config = dict(
    arch='convnext_v2',
    model='image classifier',
    dataset='cartoon faces',
    train_examples=203450,
    image_size=40,
    crop_scale_min=0.8,
    horizontal_flip=False,
    targets=['expression', 'hair'],
    num_classes=[8, 7],
    isotropic=False,
    norm='layernorm',
    activation='gelu',
    mlp_ratio=4,
    layer_scale_init=1.0,
    inner_norm=False,
    patch_size=[2, 2],
    depths=[2, 4, 4],
    widths=[64, 128, 256],
    kernel_size=3,
    label_smoothing=0.1,
    loss='cross_entropy',
    init='lecun_normal',
    residual_init='scaled_by_depth',
    optimizer='muon',
    muon_scale='original',
    lr=0.027,
    momentum=0.95,
    nesterov=True,
    orthogonalizer='newton_schulz_5',
    adamw_lr_other_params=0.0028,
    grad_clip=5.0,
    steps=9200,
    batch_size=384,
    epochs=17.4,
    lr_schedule='cosine',
    final_lr_fraction=0,
    warmup_steps=460,
    weight_decay=0.007,
    adamw_weight_decay_other_params=0.05,
)
Rows from block 5 of a small image classifier, named by matrix and row number. Rows with one number belong to one neuron. Each number is 500 + 50 x the weight over its row's rms, rounded and kept within 0 to 999. All counts start at 0. Numbers have three digits each.
After each neuron's rows are labels from the 100 images, of 14848, where the neuron reaches its highest value: "responds to" is what is common among them; "peak on" is the class under the peak. Only what is clearly more common there than usual is listed. The data: cartoon faces. In brackets: how many of the 100, against the usual share in percent.
# fc1: MLP up (model.blocks.5.mlp.fc1.weight, 512x128), inputs 0-63
# fc2: MLP down (model.blocks.5.mlp.fc2.weight, 128x512, transposed), outputs 0-63

fc1.70:477446507450420571435584413548396471537498466518491583534442521504575453496439528437438569547499496497455447508520517514431539546501509458503477521585376595532529481468557424531573436460430584
fc2.70:516582514476639448513442574631566495482448528540441513503510477462476548507493455398515457479508448413428497474474542578447521457526556539523476487555435457485468515549511485576409480472521552
responds to: curly hair (52 vs 14.2); cap (51 vs 10.1); spiky hair (42 vs 14.2)
peak on: hat (66 vs 2.5); hair (28 vs 9.7)

fc1.393:513556551491547545491461478460485464502452543504536453385518431428454423500574464480558390471469476451579492506576507536533496492534461579535536432526482487562532533414558549449536472502455532
fc2.393:490514497473527391594463484478540546502429486375471461490548590489539466517456537485563520570546511509494545494473511450602521534564494416442559477538417520529489576598546460594492438539396468
responds to: long hair (42 vs 14.5); pointed hat (36 vs 9.9); surprised (36 vs 12.8)
peak on: hair (44 vs 9.7); hat (33 vs 2.5)

fc1.315:601542590466551440496543534366561401502541565571490481519510407479514466448475425472525497489510555474466479493414371467563489469450421389452532443418502504553545457622534458539481454516496443
fc2.315:409482376458502556542582493467515577509539538404448522498568465525493446510469559570493442593532505482602441436532455492510499556496374584525490480433518490452545517513507533490532513483524583
responds to: laughing (100 vs 12.4)
peak on: skin (76 vs 16.2)

fc1.459:495456495443487490386464521543547558475425425451493436448480599447432460498537566542497475477441461540481600541466494568478542513521536511511535546511430525509449592441510538479493539482527515
fc2.459:497567519429505523572450557567535458497520530520626519613499525400535377422513435538481587506402547549550485483576514541602501479530524487526511503523551495425496435515511559427468476427566401
responds to: angry (74 vs 12.7)
peak on: skin (66 vs 16.2)

fc1.477:532571485422469535513510459541454537459492619505615320449512527412465441452477553480488477498520543491398508517505453532510519499590404457512576559527527506523518522447483560486546543396548488
fc2.477:496444534513489508519484545491511454452422432532383573602477564569545564537567541494554515514591529417440429521475536518535520534456474510487497535520487495472482552500572557500467478430561488
responds to: sad (41 vs 13.1); beard (41 vs 20.2); angry (30 vs 12.7)
peak on: clothes (64 vs 6.7)

fc1.202:501462455443433444410440513432497507453493509451471497534478472478563555557511522445569575586418474454552463491473505450521394451516511521511583560552434549531500507469560466423563477511469436
fc2.202:418418492540604532509508486500502463547467508513527568483476553449495563504519561513596479414481545476532534489607491452439467501505417566556446430573499554393481469436465504537476471495473478
responds to: long hair (48 vs 14.5); short hair (46 vs 14.7)
peak on: hair (85 vs 9.7)

fc1.479:539432497474545488482508580498472581524434521548533548633471405489479423458419524543534560524533489443451468541498468575531453492565538460496518418464561429481605514497469557403484416509562475
fc2.479:457479471517458419470442513437469476473576491507511565465565495515463480558446496480431564555432427531524417587561478505515503420488566453549456553461478537491415459554437563518500531500528508
responds to: curly hair (97 vs 14.2); crown (25 vs 9.7)
peak on: hair (100 vs 9.7)

fc1.162:598399453507449508355561591545540519496486425500534475461526501480524509497444450500471432528528561488472538533491482463505462495483587549476514524469478547507446401449545523565438553555477531
fc2.162:486464392532442507465430506566537536560520532449500524492546517543519490489523447497487513521483457463531518494588551555537439441504515481373484425489490507458439570624563550473454559547437491
responds to: long hair (95 vs 14.5)
peak on: hair (64 vs 9.7); skin (36 vs 16.2)

fc1.139:467380447491494526521610554544507505507464364561466513513512511433507568432493396498556520504561483474543546567391513502554611518449518540497490472457450523583576497460498559503449526587596443
fc2.139:446542556575490434495607539540413485555512445505564446467539397528466516520530506560413517546461479449417459533391525526509502429427518469455468512538430464553488429542543477560485591405588494
responds to: hat: no hat (100 vs 60.5); curly hair (97 vs 14.2)
peak on: hair (100 vs 9.7)

fc1.37:484488586535562502484507520442464537531463569594495456624462474397457588536555557581439490425493492474558524544513468518504510503412536518489458546443496507573459485415509516520453526474383523
fc2.37:468512461520465518571571553483583516545521451529498526472611515464492497482415426516557426440474541484454511450565470479477476603543489547476483451565493540554543517440534485476415518439520599
responds to: laughing (98 vs 12.4)
peak on: skin (73 vs 16.2)

fc1.398:500483527421497501543542443520568486540518470502535452439417513392454470429520588514408492589570488421424610540541524518489507477565466567515590512565469543408446560508458502607460569453597499
fc2.398:457566502532474540580483497530543401429451492552462467490423493498573532472498584507508546477486494536544439461510513511595474553498442503487448439490442573458453512565535506473508398530495449
responds to: sad (87 vs 13.1); looking left (62 vs 33.6)
peak on: eye (51 vs 1.2); skin (39 vs 16.2)

fc1.34:435494587428564555488498537518471458467462569444567475343515497524502445560608512500442557509519515494458502425450547501512504628512529456527510523439403484529440553575470473605520404484440513
fc2.34:526419501457454437442399524482524431507529648474433528539496433393447506548548387428516466560517539509531435459361461503528548414447543450460476465534489516454439494438464514490561490496507558
responds to: a bun (100 vs 8.4); hat: no hat (100 vs 60.5)
peak on: hair (40 vs 9.7)

fc1.164:535487507485528518427448482496553509527543587461449465530479524491557535453544489450488423476500524533505421446413443465516541516544531463577472559446474425483553507412598480531597532501644502
fc2.164:538461535529554524530479426500469597430417572571442533527613517452421488439528509543501517413484437455431481498495460561423507528478456492486415581437610496544490513499506598554425572437489441
responds to: laughing (90 vs 12.4)
peak on: skin (86 vs 16.2)

fc1.135:569417489513471470491560536487515562551528535515500482484451497593567553499386434482434496620556478497452425561480519552399517584494528559566512557565460482457395465580558524525519531436451579
fc2.135:434515458466435500494503478493484561530556545471531540535530398519459497556527545452457576585527479406431505416494533485455517450423526521416429519491455524484596483619512535553455562515501546
responds to: long hair (65 vs 14.5); spiky hair (33 vs 14.2)
peak on: hair (47 vs 9.7)

fc1.17:487532487598564529435535461508477451626517479556480456453548581470409456535460509609508572418446484538489461440488546535506559466454511508515472506506484459487523443564482440485481522569512465
fc2.17:509547503537524474518526511539517440502575570507462432497502429419530566508454552545517455477518542497428485533558520425483503481521557531464604510499517410536515540413542436568443537442519514
responds to: curly hair (84 vs 14.2)
peak on: hair (81 vs 9.7)

fc1.381:529536441475475502558428589509467471525577491544492471515476529449453520633523523530581556510540451539466434470468582455484500488429532456537527561460462473418452537459496502505567460481519542
fc2.381:443495534514528432616482547513453530561441541454478531532527445488562443432554428420431586530380469477511456510521465529454537575434449508466573586456455457467471459524603444420524469436537469
responds to: angry (81 vs 12.7)
peak on: skin (54 vs 16.2)

fc1.198:427413486467495469509477550423456474464521470504380481591498490526537515487540502594568595606478459428517516499462500543637530442520437533466597468538472492465533524450567515574491495491441377
fc2.198:533498490504522515539539386527560416557459518560466612493460494486513422522526541488592501538469586407512453542534596424489518495522442424398493430533586477509506452509453487430572504488453459
responds to: long hair (39 vs 14.5); a bun (27 vs 8.4)
peak on: hair (64 vs 9.7)

fc1.491:400497440482456496508505398541527546440521555538407548436500453530574485531378534599495399492473552458562477437518458492477534612504561461347595463489460478497487521518481501449414473426479561
fc2.491:500516539530535448591544505457488476475544429590529476532439448577524479566436537501430516529462492508465497564437521524546469512488494466462508466388561516494465425556489404467494385505529469
responds to: long hair (67 vs 14.5)
peak on: hair (45 vs 9.7)

fc1.98:460513490507475508650553463462552603534561544534502503492517461513537551533372435530544447607539547552460430482453512494446531506574445526463528499581585478531526351422484493474493478475533498
fc2.98:471509398479455469546461536449446509513469495483466501483567542435574460441506489410486505499380504507508507502485513526527446494535507478360580508491481547522464476581564601578458532537515546
responds to: long hair (82 vs 14.5)
peak on: backdrop (100 vs 62.8)

fc1.165:548448480502519495423497455420568559522454480565491479527433519487451508468538518523526453396446532484446506463475444509517548494520483558534525510472453555552508424520481595459466457466482478
fc2.165:538592553547458526539473528518519544563505464418509528462489550459571565510416445547498489481469504488559420488379484556550490540525493460542480465510534530435491532467585559480507502382489467
responds to: sad (100 vs 13.1)
peak on: skin (91 vs 16.2)

fc1.397:425431511466547539493530544447487526514497565542587441546458561576429415465524511520527384496478534541529463509502520437561512459489519602527461445570440550439464436413512507532485475561513444
fc2.397:555467497402470464479507428522560517573477596454482454499516589449501482455497456545468512560539529579494553526538528522488501525479544386447568457505458528439463482534457521542549548550506486
responds to: winking (47 vs 12.3); curly hair (33 vs 14.2); a mohawk (28 vs 8.4)
peak on: skin (43 vs 16.2)

fc1.296:496518504474461516434502483516516449486542508519507459445583509494510371510429539416567574476557524462513504469485538426457535515465537420494496493486566384437470501520415567489522528526560497
fc2.296:537461454420492541490472561550562559532433493453534566536510537451531461384443587452491468443554496505495527487516567445522525504456556557532582529499516467558470452469571487488440469447597556
responds to: laughing (73 vs 12.4)
peak on: skin (73 vs 16.2)

fc1.35:464516556437568360532612507433554399520469440574530483576481491588611561522480489545457443447429513474452462510413463514571443545432383441425518466528490489525539477483410527536449499527489489
fc2.35:517536465513501632594524499557455616530466537479418457577604528516485467517502523514487478508467442430546457567364473468534474535503407522481474527456547507476524477450473583496549452491498559
responds to: laughing (77 vs 12.4)
peak on: skin (66 vs 16.2)

fc1.190:535507481509442515454490574456561602568499510506464472549446475504510600523484496472474514597480432480513545557462497531486501486484598514542419535516491487539417573511596480488462524547507539
fc2.190:468482541495456513524452506428486480502492522498435592504489456477574492532578453563472544546488454496467491579554462440430491428531361449533446512495555596472446435462569463497625434411567464
responds to: a bun (100 vs 8.4); hat: no hat (100 vs 60.5)
peak on: hair (97 vs 9.7)

fc1.57:508564513500446424485535561499500511559379525529428550585472430449386426480461527457427398535488519500489493504525473462425441569587479536522566493530488505499470616575557488491558496516499489
fc2.57:462534443501496430496621506511444538578543507518511583440495477572466414497467463503477494507472414570564498538602459491478449431524494538496520482573583482530490498476478480522439553533498529
responds to: curly hair (93 vs 14.2); top hat (29 vs 9.8)
peak on: hair (88 vs 9.7)

fc1.137:553452429433495482542528597365442553564584528494475435406518508452537498493490475635425506515448512475447430453517572389487437561468424453499436589415500405507517533511479531519499559616467492
fc2.137:407478518529456580530452517401426423567426515431451430531503454535477515640541461480439458489488424573527526501512456509508566532510439562454583515529463488465491511600523546421599478519495512
responds to: winking (42 vs 12.3); sleepy (29 vs 12.2)
peak on: skin (71 vs 16.2)

fc1.36:474552481512411488516502466585499498474420553549379432551479405428530528478508478408441543499476468500507488483561531523564487554544545533456513534498526454473297478551461494541547455496502590
fc2.36:477560490570422434494476486400430512463470451485482512521549412477506539572531541500581476459454496505415486509479504560564567396511491487454465592521512484518478399537488483451505550500514547
responds to: curly hair (99 vs 14.2); top hat (29 vs 9.8)
peak on: hair (64 vs 9.7)

fc1.184:504569528482528544530544542483544399477431485519620467545554506540494523527450473562504508449475518505522479571454541431497483470507487504473544480512429508562474529529520511516427470434474371
fc2.184:530502499530469447539556521545530467544511494523519580512523420447514514450569478477532507576528540538441524430455441536523541462460497558480499443557505422444563489460382517578396517474474495
responds to: a bun (100 vs 8.4); hat: no hat (100 vs 60.5)
peak on: hair (86 vs 9.7)